A small masked spectrogram model, trained from scratch: activation silu.
Rows from block 8 of a small masked spectrogram model, named by matrix and row number. Each number is 128 + 24 x the weight over its row's rms, rounded and kept within 0 to 255. All counts start at 0.
After each channel's rows are labels from the 100 clips, of 14848, where the channel reaches its highest value: "responds to" is what is common among them. Only what is clearly more common there than usual is listed. The data: single notes of 20 synthesised instruments. In brackets: how many of the 100, against the usual share in percent.
# sq0: squeeze pointwise conv (model.blocks.8.sq.0.weight, 52x208x1x1), inputs 104-207

sq0.23 [146 128 109 138 116 138 124  64 100 139  89 137 150 114 125 141 154 126 111 124 138 129 128 101 127 144 154 146 142 140 114 114 154 143 105 155 173  97 131 131 149 106 139 118 120 119 123 153 122 154 143 140  89 134 124 136  88 134 166 139 150 105 133 126 109 144 140 125 163 118 144 164 157 141  89 116 136 126 143 138 127 139 130 144 144 135 119 171  89 124 127  86 171 103 116 144 140 145 120 144 123 144 115 114]
responds to: sine tone (37 vs 5.3)

sq0.14 [107 153 160 188 111 184 146 136 133  91 156 113 112 123 155 166 133 119 100  97 187 159 100 102 148 108 115 133 176 115 201  96 138 162  95 142 114 118 140 138 151 119 124 123 134 132 109 131 115 135  71 133 106 122 126 142 153 153 196  97 128  91 155 131 149 118 117 125 153 123 179 112 196 107 125 149 158 128 153 113 148 134  59 119 116  58 116  83 124 168 138 129 136 137 118 168 140 101 151 120 111  91 136 110]
responds to: thin (high-pass) (99 vs 12); white noise (36 vs 8.9)

sq0.33 [109 102 121 130 118 132 104 132 167 117 138 127  85 133 109 115 146 112 127 135 120 112 116 149 133 146 142 147 126 103 144 130 142 153 126 142 127 125  96 149 171 115 128 111 137  89 144 103 125  80 105 122 112 157 139 126 139 119 127 140 118 115 115 127 130 143 121 115 119 133 104  87 145 136 140 100 128 126  87 125 194 122 121 147 135 114 153 104 147 122 117 114 132 131  62 159 140 120 142 128 123 136 105 136]
responds to: thin (high-pass) (66 vs 12)

sq0.1 [124 133 120 163 104 114  79 116 140  98  96  67 108 173  93 114 141 140 135 138  98 134 127 123 110 144  96 107 114 112 101 125 109 193 177 128 137  88 109 110 109 152 112 129 142 169 108 136 155 128 121 107 127 159 117 137 144 114 113 119 146 110 102 150 111 110 113 127 113  57  94 136  98 107 156 116  88 113 128  78 120 103 142 113 119 139 147 171  89 109 124 129  64 132  69 107 144 183 131 133 136  86 152  85]
responds to: octave 5 (65 vs 23.9); G (41 vs 8.4); note: G5 (41 vs 1.9); square lead (26 vs 5.2)

sq0.44 [160 122 173 102 105  80 122 103 158 144 149  54 142 171 140  82  72 131 111 111 101 123  50 105 111  99 131 159 150 129 124 141 128 174 125  82 122 100 108  94 145 139 149 141 148 124 166 141 103  97 111 114 112 156  95 129 131 143 174 136  57  52 118 130 140 135 161 100 147 101 110 109 127  83 148 181 141 142 123 156 140 123 106 155 114 116  94  96  94 101 105  52 110 133 151 153 115 147 151 135 131 164 155 138]
responds to: short note (69 vs 36.6); G# (35 vs 8); organ-like (25 vs 5.3)

sq0.3 [133 100 137 131 145 139 128  81 127 149 109 117 146 119 126 150 127 149 147 138 116 130 140 134 115 131 129 130 116 135 133 134 121 130 124 118 156 125 144 130 130 139 117 127 140 142 127 160 128 159 145 123  67 119 125 131 127 145 119 126 140 132 111 102 128 128 111 119 115 148 132 168 130 130 135 140 125 127 125 133 107 126 145 136 126 125 126 142 123 125 125  84 144 146 132 132 135 127 131 132 132 118 122 130]
responds to: octave 2 (49 vs 13.3); clipping (42 vs 8); text has "clipped" (42 vs 8); bass guitar-like (31 vs 5.2)

sq0.20 [172 168 149 131 166  71 120  96 153 127 120 151 171 125 157 151 111 128  88 138 168 132 122 159 104 135  87 135  94 107 135  94 122 166 106 113 150  75  81 128 131 115 170 138 116 166 161 120 151 138  85 109  71 128 165  99 134 114 192  88  76  83 167 130 138 103 102 143 137 140 130 123 169 148 108 149 128 132 173 116  94  42 108 131 135  44 121 110 180 144 124  96 113 141 137 137 145 168  95 108 144 159 143 136]
responds to: clipping (28 vs 8); text has "clipped" (28 vs 8)

sq0.25 [123  99 106 165  87 178 110 115 113 105 161  54 136  75  67 103 102 155  44  70 150 151  98  97 102 105  84 165 108  97 191 115 161 139 153 153 134 159 153 114 110  84 131 136 138 105 113 145 114 126 134 112 131 104 122 109  97 114 139 128 112 162 106  95 133 100 159 152 100 167  87 140 122 114 142 125 158 152 139 153 158 122  85 136 106 106 111 140 160 101 173 146 152 162 142 149 147 135 146 113 101 116 136  66]
responds to: decaying tone (83 vs 40.7); marimba-like (28 vs 5.1)

sq0.31 [101 146 128 148 106 134 186 126 192 141 129 119  96 143 117  86 120 121 135 137  68 161 141 120 184 128 152 132 141 136 141 110 153 133  59 125 155 127 121 131 162 127 116 116 123 132 129 130 189 138 102 115 171 119 183 149 138 106  92 145 103 102 125 105 117  98 141 129 141 100 136 121 152  58 142 110 118 117 111 138 137 141 152 163 122 217  93 124  76 195  74 116 101 143  99 146 120  78 118 106 117 133 127 175]
responds to: decaying tone (80 vs 40.7)

sq0.11 [138 121 112 141 126 123 117  87 122 127 122 154 117 131 133 111 122 109 129 120 116 124 127 116 124 113 120 126 121 130 115 124 126 113 143 136 145 124 127 139 125 142 132 134 133 108 128 136 142 142 129 135  83 129 133 152 125 136 130 134 121 111 106 144 153 130 124 136 129 130 135 146 131 118 138 119 136 110 114 101 113 131 105 120 141 115 138 148 133 138 125  76 119 106 141 137 113 121 133 133 140 141 119 123]
responds to: clipping (35 vs 8); text has "clipped" (35 vs 8); bass guitar-like (30 vs 5.2)

sq0.45 [111  89 173  97 124 120 143 102 162 163  99 136 166 126 128 153  95  71 147  89 136 170  88 164 108 152 122 109 143 119 159 149 111 105 118 154 176 102 133 152 171 138 116 154 174 134 146 121 142 136 146  75  87 149  94  85 128 107 124 135 128  72 125  97  98 165  91 106 104 130 116 123 109 147 179 134 111 126 140  98  84 151  90 134 137 136 166 145 125 158 122  91 116 123 166 125 165  97 164 114 101 194  55 123]
responds to: decaying tone (92 vs 40.7); octave 5 (48 vs 23.9); marimba-like (28 vs 5.1)

sq0.46 [ 83 138 133 121 116  67 111 126 122 129 131 119 136 172 139 129 152 143 180 119 111  93 146 153 134 103 127 107 160 113 132 114 124 158  94 112 122 135 110  96  75 120 126  92 154 120 138  85 105 151 153 130 136 127 143 139 181 123 144 136 115 147 129 156  95 108  86  77 132  95 114 121 144 138 157  73 164 109 139 164 122  86 102 105 104 144 159 130 101 177 115  89 156 158 109 168  87 113 149 110 120  83 110 102]
responds to: A# (39 vs 8.5); bell-like (31 vs 5.2); instrument: organ-like (31 vs 5.3)

sq0.35 [158 134 120 133  99 125 118 121 129  84 149 128 160 130 126 168 151  82 160 125 110  95 175 136 132  72 110 151 107 170 145 108  79 109 170  97 164 123 129  78 131 104  83  70 162 154 141 136 132 132  99 172 147 107 119 120 112 125 134 110 106 151 115 104 142 120 165 121 153 124 139 147 159 121 134 129 115 179 145 100 118 101 140 132 124 116 109  89 152 154 167 143 147 132 141 140 153 123 126 102 125  85 126 126]
responds to: decaying tone (71 vs 40.7)

sq0.50 [ 83  72 153 153 109 120 172 155 107 160 144 106 125 128 185 118 108 121 178 192 138 126 133 124 140 142 127 121 156 151  87 101 118  73 115 121 143 114 116 125  88 170 144 159  77  75 133 118 109 107 179 124 139 118 150 130 154 152  98 120  67 140 100 141 141 110 104 129 116 122 113 145 106 141 126 160 130 113 128  94 174 162 124  99 132 109 136 113 152 173 151 133 113 170 111 153 185 157 149 139 110  94 140 161]
responds to: octave 6 (42 vs 13.4); vibraphone-like (33 vs 5.1); marimba-like (26 vs 5.1)

sq0.9 [119  97 111  69 187 122 168 124 155 142  95 151 130 127 143  40 157  97 122  92 158 142 119 142  88 110 182 148  94 117 128 133 124 120  71 135 113 107  95 110 148 112 135 149 104 167 162 126 120 143 143 100 149 101  92 151 132 125 112 158  95  58 150 163 157 155 113 181 142 126 154 156 176 150 162 111 190 136 156 118 119 105  95 110  95 138 137 172  77 134 169 143 156 147 126 154 139 129 120 145 104 135 135 148]
responds to: short note (77 vs 36.6); octave 4 (69 vs 25.3)

sq0.37 [180  89 145 100 151 114 150 123 156 172 114  86 127 143  96 136 126 115 116 121 153 136 122 114 132  89 141 112 122 135  81  96  76 204 142 104 121  95 103  75 141 160 105  98 109 129 112  95 135 112  89  89 129 168 148 118 126 137 143 107  71 112 116 151 166 140  63 164 137  62 112 136 152 129 122 126 150 131 117 152 124  56 174 110 147 112 116 106 114 135 120 122 125  88 167 149 147  90 137 134  45 137 158  71]
responds to: F (29 vs 8.2); vibraphone-like (28 vs 5.1); note: F5 (26 vs 2.1)

sq0.5 [179 131 114 112  94 117 112  99 156 122 134  21 117  89 118 145 129 125 185 104 106 107 130 117 101 120 113 109 138 129  57 120 133 120 154  84 142 133 155 145  94 138 114 143 169 158 115 127 114 120 154 128 105 151  83 160 102  97 160 121  93  94 113 121 105  76 188 158 133 163  77 130 113 127 141 131 179 118 149 120 148 140 179 126 113 126  88  78 119 147 129 118 113 187 132 142 145 109 184 151  99 127 166  80]
responds to: octave 4 (78 vs 25.3); rumble (36 vs 8.4); mains hum (34 vs 8.6); note: C4 (25 vs 2.4)

sq0.21 [145  66 137  82  66 143 114 108 153 172 149  81 118 103 139 117 167 130 140 124 107 164  95 101 144 112 134 114 183 159 138 112 121 148 141 163 137 142 102  83 148  43 199 120 107  99  90 115 102 113 137  69 125  64 107 141 165 120 105  94 165 129 146  69  92 113 132 100 132 124  97 153 103 144 105 163 132 121 160 155  89  43 141 145 112 155 114 147 111 125 114 118 115 149 100 187 158 119  77 118 126 123 148  83]
responds to: mains hum (64 vs 8.6); organ-like (27 vs 5.3)

sq0.8 [143 118 110 133 140 106 113 112 113  89 111 127 146 161 111 129 123 128 125 103 138 109 128 159 113 136 115 117 126 112 167 130  90 148 134 139 157 121 119  87 138 137 117 115 120 121  93  87 130 107 100 142  64 154 133  88 111 142 125 135  75 144 118  61  97 120 144 109 119 109  87 117 142 111 130 125 111 150 130 109 111 106 126 131 164 127 126 115 153 116 159  90 115  79 102 103 139 109 149 101 146 156 102 112]
responds to: octave 3 (75 vs 21.4); G# (44 vs 8); note: G#3 (43 vs 2.1)

sq0.13 [143 130 128 186 149  76  52 105 129 117 154 148 138 129 114 124  38 112  70 150 129 189  87 140 127 139  67  99 168 137 109 133 114 103 146  63  88  94  83  64 121 109 144 142 184 146 160 138  76 121 143 124 160 146 153 118 129  88 104 186  98 132 108 123 116 113 112 152 105  84 119 118 130 112 147 148  76 127 156 153  97 162 194  75 178 114 168 133 131 135 144 106  95 106 139 154 106 140 144 124 144 158 127 140]
responds to: octave 5 (73 vs 23.9); short note (72 vs 36.6); A (44 vs 7.9); note: A5 (44 vs 1.8)

sq0.38 [114 105 131 105 119 137  66 128 125 113 129 195 141 141 136 137 173  85  90 118  73 160 144 121 142 182 142 105  99 142 161 111 174 173  68 154 113 156 143 169 159 136 162 143 128 131 124 121 128 143  98 158 102 109 129 104 158 139 181 110 107 106 167 130 127 139 106  95 126 220 160 111  92 125 105 109 158 138 153 164 129 143  87 115  98 118  82 158 104 126 121 158 119 105 114 126 106 146 135 101 109 202 129 180]
responds to: reverberation (70 vs 35.2); text has "room" (70 vs 35.2); text has "reverberant" (70 vs 35.2); clipping (29 vs 8)

sq0.30 [139 125 118 125 131 119 109 119 132 196 135 115 105  94 107 154 143 160 100 135 117 105  78  96 182 148 107 107 105 117 106 148 181 165 152 132 181 125 109 119 130 106 133 118 107  77 141 128 158  99 127 132  96 155 138 132 168 110  96 151 138  58  93 111 154 125 170 152 175 122 140 124 133 115  93 158 152  72 106 146 131 133 132 147 118 127 137 203 131 135 117 125 135 134  93 135 144 136 115 101 112 120 111 139]
responds to: reverberation (66 vs 35.2); text has "reverberant" (66 vs 35.2); text has "room" (66 vs 35.2); marimba-like (29 vs 5.1)

sq0.34 [152 147 111 107 165 186  98 137 133  90 105 128 134 118 124 157 172  89 166 153 101 114 104  86 144 156 118 125  97 174 181 102 128 145 161  88 172 154 179 108 133 154  78  66 157 106 152 131 138 129 140 154 159 138  43 155 158 123 140 101 130 147  89 137 151 114 101 129 134 201 162 145 107  88  88 148 108 140 112  89 142 147 138  59 107 144 133 107 142 131 110 163 117 129 122  66 159  72 126 134 117 142  96 117]
responds to: decaying tone (73 vs 40.7)

sq0.43 [145 127 127 111 151 118 178 127 137 103 182 109 129 152 146 135 132 160 149  92 158 123 175 112 125 131 162 143 145 165  82 156 126  92 101 151 102  87  92 140 147  58 174 164 120 143 123 137 136 149 101 138 189 145 126 141 139 145 136 145 152  52 149 114  72 157 166 174 100 110 144 147 174 125 124 104 141  96 119 122 116 154 160 151 148  80 127 101 146  74 103 123 147 111  59 173 166 138 108 126 106 133 107  78]
responds to: thin (high-pass) (53 vs 12); octave 6 (44 vs 13.4); C (31 vs 9.2); note: C6 (29 vs 2)

sq0.6 [141 117 130 134  78 164 105  26 101 184 156 125 136 151 144 136 113 139 148 148 147 127 159 108 137 109 129 138 164 165  99 131 122 166 110 109 109  88 121 123 187  94 125 150 140 192 123 144 132 127 101 124  65  53 147 111 137 112 119 123 155 136 136  73 146  96 128 105 118 124 106 140 167 131  86 166 108  96 162 145  92  77 166 146 124 135 132 104  90 156 120 134 111 119 132 168 149  92 136 119 119 109 121  78]
responds to: mains hum (39 vs 8.6); pink noise (30 vs 8.9); rumble (26 vs 8.4)

sq0.29 [ 96 139 132 136 149 140 122  95  88 130 145 127 143 144 145 148 136 128 142 130 161 126 131 129 116 111 156 100 139 105 145 117 137 124 113 100 125 145 126 127  96 142 130 112 139 143 134 144 138 148 112 147  68 139 131 119 131 103 148 144 142 116 110  99 141 144 149 117 144 107 117 154 148 123 146 126 147  62  94 137 113 127 117 142 164 135 147 148 102 154 118 104 115 159 129 125 116 128 150 148 147 147 126 127]
responds to: white noise (34 vs 8.9); clipping (27 vs 8); text has "clipped" (27 vs 8)

sq0.27 [125 171 126 137 166 106 116 132 109  88 142 104  74 150 127 143 171 145 130 115 123 132 121  96 129 146  53  87 100 144 105 141 138 169 143 130 145 156 138 132 136 109 132 147 144 119 155 129 142 127 103 138 106 125 163 142 174 156 158  86 131 117 101 108  94  99 120 119 125  89 110 147 144 125  68 131 110 148 124 128 174 111 154 128 152 147 121 107 149 116  83  78 140 126  54 127  96 127 137 123  96  95 110  81]
responds to: octave 6 (64 vs 13.4); C (36 vs 9.2); C# (34 vs 8.3); note: C#6 (27 vs 1.5)

sq0.16 [175  90  99 103  90 115 114 104 118 131 128  93 163 153 176 115  96  77 176  81 172 169 161 141 129  75 113 178 165  99 141  87 166 109 141 138 121 159  75 119 138 111  73 100 116 172 135 131 111 133 150 162  91 102  78 162 149 141 100 112 167 123 189 140  98  76 135 162 183 150  90 165  86 114 126  55  91 100 119 133 104 119 164 135 111 146 114 163 128 115 106 157 121 118 156  98 144 162 144  86 108 131 132 155]
responds to: octave 2 (53 vs 13.3)

sq0.18 [156 121 126 168 142 140 158 138 145 131 161 104 130 114 117 131 144  59 145 121 165 110 112 110  66 109 133 138 144 110 142 116 132 142 118 133 121 124 142 187 138  99 151 151  81 120 121 142  83 133 140  96 113 122 124 154 119 108 132 147 163 170 122 141  92 148 130 157 135 122 107 126 166 121 116 145 140 140  86 128 136 124 146 136 113  58 139 137 138 128 173  88 164 121 140 154 118  92 132 120 140  96  94 128]
responds to: mains hum (76 vs 8.6); thin (high-pass) (39 vs 12)

sq0.42 [128 118  93 124  83 124 111 128 118 114 111 129 145 146  80 122 118 213  58 142 184 176 106  99 120 163 123 135  88 108 100  88 147 164 114  92 108 152 129 120 107 154 142 136 163 150 131 124  95 127 165 145 145 147  95 134 163 136 136 112 148 113 189 137 115 134 128 114 117 143  81 165 129 132  96 145 138 128  57 152 132 101 168  94  98  95 117 118 162 118 121 169  88 148 150 123 115 104 121 119 164 154 145 143]
responds to: mains hum (52 vs 8.6)

sq0.4 [142 153 124 117 158 104 130 140 162 117 117 103  58 168 173 149 154 133 145 175 151 119 122 127  43 104 149 132 120 162 127 156 161 124 114 104  98 140 107 186 174 120 128 131 163 120 161 108 134 109 114 125 148 118 114 187 142 139 128  96 169  96  82 123 165  77 170 129 115 161 103 105  98 120 187 130 113 136  87  73 128 131 154 159 102 146 142 125 155  91 174 101 126 160  77 179 110 179 142 135 152 175 103 129]
responds to: short note (67 vs 36.6); mains hum (60 vs 8.6)

sq0.32 [106 116 119 108 134 103 149  91 129 108 129 113 123 179 124 151 176 115  75 115 158 121 138 122 152 130 121 112  95 103 138 160  93  76 109 143  94 122 124 144 177  53 139 129 100 121 130  98 118 146  51 126 114 158 106 138 103 153 136  90 159 159 159  59  78  85 193 155 137  85 124 144 150 139 114 109 102 109  94 104 125 127 152 130 129  80 135 140 116 135 134 102 156 135  86 123  98 143  80  84 104 121 108 102]
responds to: thin (high-pass) (55 vs 12); mains hum (33 vs 8.6)